{"image_size": 48, "crop_scale_min": 1, "encoder_patch_size": [4, 4], "decoder_width": 192, "learning_rate": 0.0018}
Rows from block 3 of the decoder of a small masked image model, named by matrix and row number. Rows with one number belong to one neuron. Each number is 500 + 50 x the weight over its row's rms, rounded and kept within 0 to 999. All counts start at 0. Numbers have three digits each.
After each neuron's rows are labels from the 100 images, of 14848, where the neuron reaches its highest value: "top examples" is what is common among them; "peak on" is the class under the peak. Only what is clearly more common there than usual is listed. The data: cartoon faces. In brackets: how many of the 100.
# fc1: MLP up (decoder.3.mlp.fc1.weight, 1152x192), inputs 64-127
# fc2: MLP down (decoder.3.mlp.fc2.weight, 192x1152, transposed), outputs 64-127

fc1.452:468502463561487521558466509580469490524513489500419527431523460448545561460510416433472571552614534487473492440464505453575503449546560510463525456609465540435523505465539517394451526531523420
fc2.452:557524505480514411464498483506476500381504492528468585534528477594464460580501517621476505599441474524539555514523535537357568570464488468510548530500507464547409495456583432565494505544475503
top examples: looking right (82); glasses (71)
peak on: skin (60); glasses (31)

fc1.732:496465478527455557506447526501488443468486498491594503419428507573471476530601414462514464452397420550463462570535563476455476496510613485533488505510590528488373482508494459524535537410557477
fc2.732:467547560437554565527599553488504391492441447468529506539509431515529570399443515536534521543517495439572537473588585501461543528438540534437505521453511501475562531539539490504320528504529428
top examples: a mohawk (66); crown (25)
peak on: hair (54); hat (29)

fc1.370:560422448451532598461483468562521509443506556542405528534525451472490446434544561559510450558555438560479442525478513461412469523526472485566451395516466527556544505519541516382493562447461576
fc2.370:468596540509520463543447505521448469531528517447593506487478539473550508486529389476458542464503563409592590495589552511616484452514486450480563501506582398416443503451501470557553434424613497
top examples: hat: no hat (100); a bun (51)
peak on: hair (96)

fc1.158:580509545508465405515493505479530548420491509446482483444604579480464543543538508569518508482436419534447506469471487506383551483464525435422501517423486405496571594479589571500424434398542511
fc2.158:527434499517540520388494543510547511429512480416519493492406510512513588544504446529505477424452538537448494531497531459467544532491476575467539456504432473478534532498542559578510482544505542
top examples: sunglasses (99)
peak on: glasses (98)

fc1.620:530544521543520476499471498443377518489463484497509585465380585451424561482496487524525533548448515433409511446523523430524488518498438441537607468475503544461451462455537454497483486442539429
fc2.620:458322466466496541461507519530555554478484456513476406488513414570530457497471496417535472565516514485484476517396494454499562484494451582471378539585558546505525502541537595557517469585462554
top examples: a mohawk (41); grey face (34)
peak on: skin (59)

fc1.109:547510459491495549583494476564451594463530493514430418403503471446513448422494522471517493419458558482548555591468516486495473498443445503509426476579515495482524583459495551415432448521476569
fc2.109:496443487513480510426534539430482469457510508532447515456417437562534485538459512466524446490443483458529532541521578441598500547466497545469556471624533560591513407441469515406526529545469494
top examples: earrings (50); moustache (46); blue face (36); teal face (35)
peak on: skin (61)

fc1.728:471475561491547526469468428484422522516529498440525557591468472463513477495449537512590512515547613481485535481457393536467557466560540433482460417472577475487537478477537477401418519466561549
fc2.728:499621472525392469466476573503634539420572445620472511541453552433507555499530539500409498491523470454513518527509505521533512611484479544481524504532459531478542563491431555512505488517465485
top examples: hat: no hat (98); spiky hair (38); grey hair (29)
peak on: hair (93)

fc1.117:539491460555518457527503577537509500637560463528512463436524487489438493490577528571486474587447466493495522493505489526525515542556498460508601397456508565592475535595463447542456554523606394
fc2.117:466586514378452515574496449433477532376448525475501517566467509499600562461425519487591483398606556490499471462551574461460584497485540572498479573458513502359545480453572516542531471480448604
top examples: a mohawk (28)
peak on: skin (64)

fc1.48:471449508550557561463488525428532446520571547562443351536456474448499521465524513563397506565480558504635461550522493478510489445507516462589429499535497409499543465539424598400436481438459537
fc2.48:507564467397444451548490418607496569383457475433546575542515518560489455589494489461629465485475444480471513456459530500464505395495513516409478542515578563485494527375514486568559526579513561
top examples: beard (41)
peak on: hair (36)

fc1.745:568616540513529550475493501501556491472489539497414533537467468481480491543425455555427473637528605557538474499472551461521521466450467562605558581489533454452474464471528465598469434472470477
fc2.745:452406560468473483548423486485487557471499513535515523411483514529529484482606537426528473459452463541454498576505378536424531465505439439444420449517460523550580574534414502492577524607496515
top examples: top hat (96)
peak on: hat (100)

fc1.164:516533553496475557448518506565443522466460468568563520574438533512535498489440525525577466372447502459455488496450508535548616427395478415462527464481468481507501508421450510500503506458584498
fc2.164:531498535484557472459453445452423511475592564502512478509608458512485514483538504501430490540541424506452525583549470525559498468368420527418463442490467493512518431481477444517425527642452507
top examples: looking right (65); beard (50)
peak on: skin (55); hair (32)

fc1.311:514495414552511549521511501512492465462531596523441504525542467484501592541513502573641539510540474428593523457474651475566461426524522408528436500479483455496511546462574470391411450420518471
fc2.311:506481546393490464515509441470591505428550421531533426512503502505451495502501485515368553440512505523519556522474354530427566502422537555468591566485517586534448571521421545636599515537527600
top examples: looking right (98); surprised (48)
peak on: skin (83)

fc1.299:453519486410414428496412553520528484386417469492466538484526518489460526518566387435506458508456493399426511470561566466424391520506621485554470483547606499506496485439446498460495573506518507
fc2.299:466528470445470525432583458488490636539544517555464476533527464469475450503425495435540610506538551537464549507539465507546535463416374519569531457497619448561469414496503441430440432523476451
top examples: pointed hat (34)
peak on: hat (49)

fc1.457:400505564486536453517468485406467528458470499529542533566470484535427535494480559558442434552501510442423440584521483501484537579568533415447467501504530528561497470548495421484553504403427522
fc2.457:423453438508459525415534510538478515508542557570516496405488475519549478587584533452514482555477509454540516549481448362491537464486565483543475533476455492460437415421397532480419425490393426
top examples: looking right (72); glasses (66); beard (43)
peak on: skin (46); eye (37)

fc1.98:558537489567507528536520426528403445453503510462447439642453483481574495577515454547498467513478586610551506469581502456498465479529466471485497525469504503535460449379562454457533514484500489
fc2.98:522479476524524445533531472476456562486500510531462498445496474525493478571524518522455516512502452526496445450475406468426596347438498516539411545486522497472519544486441547473435492505599493
top examples: hat: no hat (100); curly hair (87)
peak on: hair (100)

fc1.207:456513633536415458536519544451506411579523506489475411470495542426457547492516446526481498440398433537523423432446456497501442470391497447488447589582482423583501501525435569446419508442456531
fc2.207:616404464521512430435531422533532468563481450518542524442487437536621528447493524498559476552588559440472557520532583449496560582503502559381505453534501544407464445560486498501474605500498559
top examples: beard (64); angry (52); neutral (43)
peak on: hair (59)

fc1.36:478469452420442537505491506481510552439498504553528475578429489526461466581533456478501512494519435511602518459578453552430489473508524455596506454494585521464494480526566537480491490405539518
fc2.36:541531519530555410421590529458449620485542471495484618506545482527570478524492413453434527412549453440567543390505490502490536480482391402505498418511464500410447455442432475538549424500439505
top examples: hat: no hat (99); grey hair (51); long hair (34); hair: short hair (34)
peak on: hair (98)

fc1.443:385464582477449498538463539424503502467467521473406496576549579487489482432455535460541469482505493397625424555497495515479508550474478442464435512525528548471582524431482518451502555469453458
fc2.443:462503462582546444538505521511519506524523509494538487437489516448377388512624467433491418559461538536454509423512534484535403479445446535487398588550483522451408440486527521455564471422460516
top examples: beard (100); looking left (61)
peak on: skin (74); hair (26)

fc1.200:367434390553524548503429566429570492585426481478467480428383539556464450515464432463555520484482488479449479585480508498474508501555446542504536526395484473467531512516448415471357469487589467
fc2.200:455518489589527468536388479474405518522414512619551551497600557567359478485434574589472518593479502498487489490485516510489578531588448466368437556492410476558536610511497563421514457463443492
top examples: cap (94)
peak on: hat (27)

fc1.332:484535455482474426397501484522457476538535555538468550471545476474530420466414468427479478485426537438476610523530516518471479479527506414523561511513430485515456597537418531457530559471433537
fc2.332:486518460524414540476456474477580491609533461541519493498500496509481556483542498380572467508456503400555405516415556497495458594536495537431479505556612465612528547458406507485526560499541501
top examples: cap (27)
peak on: hat (37)

fc1.294:403519402458466462471421561578498646457546458499487477528510451495453439464475418503490552534509425559578509493521459517508486518458428484502482405423541474476423464487556421457520457556446554
fc2.294:564518643406504454501589494498479447452511535504525470516554552571484553379470532577501526503448519468441476456495518522508489428463573548530554566523477504499495545419522526596456531458516612
top examples: a mohawk (83)
peak on: skin (50)

fc1.765:471482433529523469520523485494477367555579536424459464428472503566529475496525416400479444596419508373428385476472477435551458526578512497568519497548555506390470545436490413486466487436423372
fc2.765:528407489526471508549537511516576401491486514474546576548398428563445411410459513412487530601409520451510572553450560430497505482550399461482456551445475534528487535542441567488418493554491446
top examples: earrings (96)
peak on: backdrop (97)

fc1.214:520504434533453530505579490551538489514449525454516483512481466495460437435392480457474472490587518479578529550530479466593483565454518545414411602420492488496559477544532433451401453473509453
fc2.214:539440476595422548528477546513438570449459516429590495463526542526495533522538535413557376500489510527417448584518486486593534448435437493524547571542464524503496479506513457488567483496490604
top examples: beard (43); teal face (34)
peak on: hair (47); skin (45)

fc1.16:499526496466403487544493490508512507439482436499389516476554454522468464516529421527489544479505485428497428540534503500571512476483484456529568459533478515495470472472534399489513546470573525
fc2.16:448569505482513553508421454544419579523392510583566521512573551569498486551524537472509555421482484500486473568496513479486624487528545423471419510500587474461490521540488474487482443475526471
top examples: curly hair (100)
peak on: hair (45)

fc1.322:531379458517463427441604459420498453515513481484508463403545556503553552436500467450445523491474556435481492529528513514449568546452528456465539446468532521507579601459517528507488502508433404
fc2.322:479412472483495413549503525545521454513400538509487570529494507582458493443514548499560470475434528461523422506562515522586430429440539504415515572420383469583637534599461486420544480527418522
top examples: laughing (56)
peak on: mouth (60)

fc1.624:421496536462527569482558412572459555445546441509450463432513572481314405557471551492526483465520446479470596459502420550495431521474514429486510479504510478555422600480470446468521493511482368
fc2.624:528543469503473490430558567420564556525529598459521433463385517398440538407587559546514559588532486503529548579455454547581519503457450536534552503514427442536536426535476506572458408490522559
top examples: cap (35); a mohawk (29)
peak on: skin (67)

fc1.281:570514524383561495550561511400504524465566532511527492421431605505545516528492370514574511484404441298531388430498526527496551536474489431490495563500491572539492609473589499546486564542444473
fc2.281:526472515608477532529495519597490497565464470522462515590548445473455532524535597542444505502542578664448547580580470442467497456570559559491510491489464452375527436562473464394464470420579514
top examples: beard (95); looking left (62)
peak on: hair (73)

fc1.567:459540505478579428497491500458496527468491485583592434508479527530511596504481454475447530444548497459482538482391434473492458510523466502554411471574533525443456472382544524432514445481487429
fc2.567:566454530493526520522513490531531461491468481512490565423484468551484412517446574497512570504455479548570514392443535430528506511466517485522518527459571541487468547558489529462466497581489541
top examples: earrings (72); long hair (47)
peak on: skin (39)

fc1.738:502475443484481457423546418485467526475535455456492548448492500515424503479451465513504475483453533414528661521539476470565570598493451484512429478431537517496566403376496470482499569426514477
fc2.738:495470472536470497428555463411555522365485489592486454469429500482468619558454498496526533514410523468460549509491422513532565511403535422482499576520496532524540447530483495574554462461473427
top examples: surprised (100)
peak on: mouth (74)

fc1.403:488458512465380442469535447519493413432480526516462487463548479468517453477467375445472498515470518467446470585447493511501535586462489426495465485515430453545406587490526452462458429419484464
fc2.403:584498549532481560505497531487499503531436537411500535566420459517434527506544555490510475544512426553507650455453500476461554521517407457557544461482473506390509474504463493458494381532429556
top examples: laughing (51)
peak on: skin (98)

fc1.540:479420527478431457437562516430563536528418464493516501485462501503444476446461474569536473492437468509469459558463446472528448431491459523556520485636567528539452388522549540521443552449587529
fc2.540:501610467515632478542547535472481641522565504518417506506553458486541536539443400460509558473436562526558485361546449504499524496533430443442485557439507474462556606489528458510572421538466510
top examples: hat: no hat (98); spiky hair (36)
peak on: hair (99)

fc1.107:458477456512562375524496454606462459493467519467553552463405545507493551572500481544500555507463511469550519498560583488360612518518436496501444510502471533589447456493549466452386559603385491
fc2.107:520441439502493568440588471489551517459438528487510496494515494537531391430392583466502453583500580466598497494492430561572417527584534540500575490582502506504453479521524528505525517501488465
top examples: hat: no hat (92)
peak on: hair (97)

fc1.722:477506471388483431540480510500489460482408555481536479501456445425532469467462455473492409470536465488475568514417513462502521525491496451525484615468486467519477512518438525469419569520484490
fc2.722:474497480475506529484484482567502556545494481538518441519494560465392495471557533547572586601491510539430504480422499422452511572553430472516493562465529519554465395519456397526543488564502360
top examples: top hat (79)
peak on: backdrop (95)

fc1.684:563517496532448616439492489430614565512523555490489608491532498409472468460420574540461474566523422496455466583558399480499558516511410574459498577461487533496510510486519522496536607452478443
fc2.684:454428508452555394558486483500365470499466469540511432452574553558529526527617445477537506426508557557475562480516620554477416460535560454449477423487554502548499431455537474627451447635480549
top examples: a mohawk (42); top hat (28); yellow hair (25)
peak on: hair (34); hat (29)

fc1.161:561457523482465547521497441579476465511387433563556592595431499477547408454578516538517571494456514479492488527513478467376513558547534498513504522465479549512518504497513487473506544460614559
fc2.161:451554434545484473474457587540496472417535437590430502520467538585420486432385549493580342554482510487596553462506471479586483555432445442475567483466479482485511611433382570542509425503499485
top examples: hat: no hat (100); a bun (58)
peak on: hair (98)

fc1.753:486454525418423519418444571475541459505521566457423455526548563457629447453412553417512560432478560548504449490500444464460468537530469404530560540484527537477447490505515462443447506434524454
fc2.753:481540521553433536452545528475617560507580469535451492527489535451578508488437569493485588519570535523469497486495477496474415548547475523444505518495505596441530472481501588457563479559524600
top examples: a bun (35); grey hair (26)
peak on: hair (53)

fc1.599:496459538503520558480454527488471423524504532477556375500449451570488497509507512493469481546474559526519594506557492540527408534462524551578390619533478490522497615467457524423516474439581561
fc2.599:526490516461463438444507431519489501396462451544480660478357412516501511567475538540479480471460448464547489559437536443532507527493468521427540476450522447561537491497529451508449486559371490
top examples: earrings (68); beard (62); pointed ears (62)
peak on: skin (66)

fc1.553:483468607521497415476503495516462473505560539537573559496414356530573558443447497531512439504398540451489430533519533421483494386573472523470374553444379504537561497523541493480524597508468582
fc2.553:573563499464450511467525510472535479464451479511432400541545592494450507572552462470509501482564504536439534435497558560527448540498460439465569407559563491412441550416455476486508478470536433
top examples: cap (65); curly hair (60)
peak on: hair (27)

fc1.635:536571522529472529426474592457444551509515575516431494517556500434451538479518478586487598499553423502566541444495465470458545516510468488525479509536474434434513474412506450482492410459442479
fc2.635:451403451536525443572492465547559481480438447537522528512397470546522493538462501436532375537482540513513466593517530483492402478480485574517514523539511522547550423572456550479529549513583500
top examples: looking right (70); surprised (69)
peak on: skin (74)

fc1.301:524571424492569570395534507475514435533447485608425520373471447470487451430460671504488534510493524418620402475501539452464414448577524494510517486461563509580498458463462510566492572522440519
fc2.301:571462522522469390546538447522571503419532517435524498591517504560449499524468382546495572527471549517410516453417495476564499456503491479469489517501429514511529583522493468502515396418517436
top examples: laughing (47)
peak on: skin (73)

fc1.603:590499436504515511525508422561513535502448448499556567431517495467489556508543532549443513428533511416429554488536461527522456518499406471515499466415595474503468621480514579502432547504489554
fc2.603:412479451516420447521415540422487467417476462502521488574456558498463448461440552533533462537487465521553545502471496415517448497385555497511541509498409545483560404445441488497474448542550518
top examples: cap (51); glasses (39)
peak on: hat (58)

fc1.634:497479563474474462531540523465569442459535525485511605535414439426500532485517513451488496524578524399479401518489471447410509530406392518532568541358538516598466469553391472509477475547498588
fc2.634:560469602537593450419428457446566562584542509522513442484542550540555514512447428493563428493492425502537514471457530554498540539613437448487499397607477527546597535506486584436479544518445534
top examples: a bun (25)
peak on: hair (28)

fc1.736:523423577551413526487550525473506531564520499541596526502584535441494464538433517585483556453499535601567459513550440536552502448460589490577512526527565553541525462456522492535511506552512480
fc2.736:437529433595500530567428479557492472502473469566499445465427546553447528475480447425445602575533605473448459573538572516470575551616385539459425548552530495403460514472511431461463535517497512
top examples: beard (65); curly hair (45); white hair (44)
peak on: hair (100)

fc1.428:441512451589401540449456446462538445465479501462432472456458478423535525522502482466514433444557465371410456446570467566469429422476433438561504389492604403478534517533564511450438597456478488
fc2.428:549549607402597500459452442483482459559523531535393528531512435632440606437380467513483471453488435533575475490504480505485471468486543454415481516443398548530469503466446497611524596502459492
top examples: surprised (95)
peak on: eye (100)

fc1.766:484525539510543463571534520533440446551454508470572438481516426451482448447399476389456576478485528558554422554484523462498575465465572384475424490394557518495472515552490424465471520434493482
fc2.766:520547467431468496500471525471560543554468508463512529556538458500529526569563435476473489536498552568429570509375561563476495508473463553456579563465444487550519544412431571556571527438531513
top examples: a mohawk (26)
peak on: backdrop (98)

fc1.4:489513449464444463441564469506483433459540473499372492521519522494484465508457525465530493500554537497477537521528458481532479538512490503520453480437441500475547537397472538418572572484528532
fc2.4:534559478523431463362542457488578567350429488522411516498470534397496517516477527463453549539524488438407491524480370516490479469459452425502452522444474601472558553510477576466543513449489528
top examples: surprised (100)
peak on: skin (85)

fc1.545:483576567513498455519494433550478602570436551535355512479534561539415520430489511489439474578461511574504487470399432458497517461481524498580524528486473524440486421396593521507532446451509543
fc2.545:538520457531363488490474506449534453528450524521566509444505387457621520457459530391574510495515428513508529510415543568490448446492466502491501498520513499586462503580516414467476540482477384
top examples: beard (44)
peak on: skin (79)

fc1.24:503527484479553539480480519488537509532517556447526537499521511540520430419468446530455533495430443535537431466600463456447637506578482489437524444540483483614508449560546488513489541548568483
fc2.24:494433546457496443562530460426482472511553478455520432462507420521494540559486528541510455527554573579527514491456497488511445447487491501553485510466523543395513464438503466451492480459490476
top examples: earrings (47)
peak on: hair (46)

fc1.17:480407559464569489466506561462400488533459540485380509453452490458512426553398487480459448515630474543419551493456524411504546474496462431466446438489397443485542485533461456506444469544429413
fc2.17:422553436516549546460535488424515494480497399505563432486448482557554478482598452519484494428454537458547426475509512550556531502476547538497501597446514535521495456444486527511507510448571430
top examples: curly hair (56); glasses (48)
peak on: hair (79)

fc1.302:548500511558486573485510510474461528460363513574484497526536560450498542507444446492504485514537535480408458483506481495619450459416576504493448535458389423556563531463470581546500553527424483
fc2.302:489500515448545441504488444424527476531611455451493521536404476529576474471495542507487518460473459522545507497551554484385589502576402484478523482554550560432440496535514412442506472539556591
top examples: pointed hat (91)
peak on: hat (92)

fc1.601:511480524564561488560511494543524503530530509502503496549539505500574551473524389493526474523526576514401521560597516532574445514408477449517566503439492465581521492461555606477518618534432511
fc2.601:503387514547452514517505433462471590581408455525508599424500521537573562501510535488507508466456548430527483573530557551498508475421476453546456563518500561513574576432567415478419493545454476
top examples: pointed hat (77)
peak on: hat (88)

fc1.496:535430460396458520495564526472460499494522411510473485451509448497482514520460502566447461475487500480540501472447571484553495427424491468516533516489433460538425544576566480478423514582418458
fc2.496:635487495532466456505459559496547528503475552536552458472435473493451544455513424371602495493446520578448549555448516500486573560451563463439526455459464569486540572437421506568588464495523538
top examples: a mohawk (31); bald (28)
peak on: skin (98)

fc1.266:530562523505466508445415501478533491422527516501526529520446422514613519527484495499474590522446514410499584488476576469425581509486493520480540506439545498511546568446486445412455544496610462
fc2.266:473426518545474528524610440497451504553484540497495473475542543528446520478511478538472479472501435632497413518531412584542400580479550479515488446495474523464420524540453521542491457496469531
top examples: a bun (85); teal hair (37); blue hair (33)
peak on: hair (94)

fc1.264:439538514443516518421427466498390446514439464573558548442561452495566390428423476415506535459547460469525623517532437432520556471489512493489504513533523479396558435506430544450531480549502423
fc2.264:495451499582511564490447548464434566611489523457583532501492586476539441560448530523519537516502464461524508556429522481492481562482506526581568481398583494456532487523483469471460489521539395
top examples: top hat (36)
peak on: hat (83)

fc1.75:525475497520537577449514458536485542490529511522524436527463478427483516577550427599548547508468504447462450434603511473409563466521535504520486473447594405501553540578550587449446576456557520
fc2.75:489514481414509405574577600593499467456576561527474483506489545524534533396473498566493456426509509547455409462526514447514459421553481444505568473440440434500481479500545562575625562518547497
top examples: a bun (57)
peak on: hair (71)

fc1.531:489406444438494551540457462480538445533437445484455465514468425524523421511511490508480421405525459600479447475472461449531564494491601553471486426473482488400509467476500426457447480459435444
fc2.531:561427597514484461480535478441427472427517433546522564469488524486566514545438528558614511515434491468445480519488429472470472495512495468459469522546517487440533438552473568413488499511468620
top examples: curly hair (100)
peak on: hair (87)

fc1.263:482420568563524534536546444431398486453446441406503514445462393507488496443481531521509375450455528519429470509534371483536507332505525482550477463457430430496567479458527486496467512506571409
fc2.263:595531480481442503432389503519500539573580498568491490552516553477461434545480482411552591552528452493520515470490575448441490651478356500516472571486568549517483592594446392473494535492459542
top examples: cap (26); a bun (25)
peak on: hair (25)

fc1.375:472410486504564522495446466485479490529537451406525416486544555519485607424538410488400414537490497480509514362570464530518454526532522545536499486492508529532481464530502532441437466489510452
fc2.375:486479550511465540530451528501517562480520471517517454500424601494525518406490397441464477618521468587462521528616514589486520527582429469510492510554527533566502411543490534511480499527501483
top examples: sunglasses (57); glasses (43)
peak on: skin (94)

fc1.373:563478484452574483391605510586387474459532488524517528544537544499532522494484568431421431426473461427562482550539523451601519485445538503588595490483485596500511572427534465612443480473532507
fc2.373:443462506575523480497577510536489485543435452443551484581534474468593508456387512473454452589548498555543478548492402482504531550487416534473511459497500553461544507433405470497534460469525541
top examples: laughing (96); beard (66)
peak on: mouth (70); hair (30)

fc1.742:474419483589500474525551518521496498503524536461428510451418494536487433545491535416491470439606383433462504480411528503464539432563439407514516405444478544461494485476536521513463551541508476
fc2.742:458476503453573612510496478433490490517463387479560430530518509447470572410520398555544501586432565462494568503544431559484349478464466461451461474474541505532498502544457461424523463519450471
top examples: a bun (31)
peak on: hair (66)

fc1.121:519466477536443544505552549509476501483471488542460509545559484533424527490484532548585484550550521464399418509578462616485462472377445511398560503490568440491512495493419606533494532521616473
fc2.121:459578466378473476490508365496485515548525592445508496531561479512531480406459462557464488398438481419477497397483501445513538526482521545443428514477516546464503557488572465477411598573485484
top examples: bald (38)
peak on: skin (88)

fc1.583:483460430523462505539578433538474524462396440543536526485530489452473388436419482429555514396509393422516416440481494500467478452451459506479460512475550511503532438451499511480482493537612490
fc2.583:470450514436550468453434470476517459555559475459421506511485526497483543565559532538539482532512597515495610526613449538463465512466487442560455470508506513452522476514558451478452604592430483
top examples: pointed hat (61); beard (46)
peak on: hat (59); hair (30)

fc1.593:483471445534520531482460441479525484418542494501437490469441497505475518519543446515462544511463528443607420471597435487454522500481603453554359539468552539495497553530520518495444464445505509
fc2.593:523546535462514452393567522487530480468413434462520578524356490442550515461482434504501532436561447546431486545437475552453537489500430435469564429581498502448569514549455527522510492480462407
top examples: curly hair (58); top hat (42)
peak on: hair (34)

fc1.521:486512546424432590480578506501576522553636550438606464502585543436453519585484518535527480523440578502508522469493463480478498509449482579500470601426550539602474539454449564435488512410510533
fc2.521:473547404658531493528501479484441449506442449486509510461445441533482405466573482502464561491468482490477551510505482542533473459534552544446610424531456410416432428498502461473525443511519408
top examples: cap (72)
peak on: hat (58)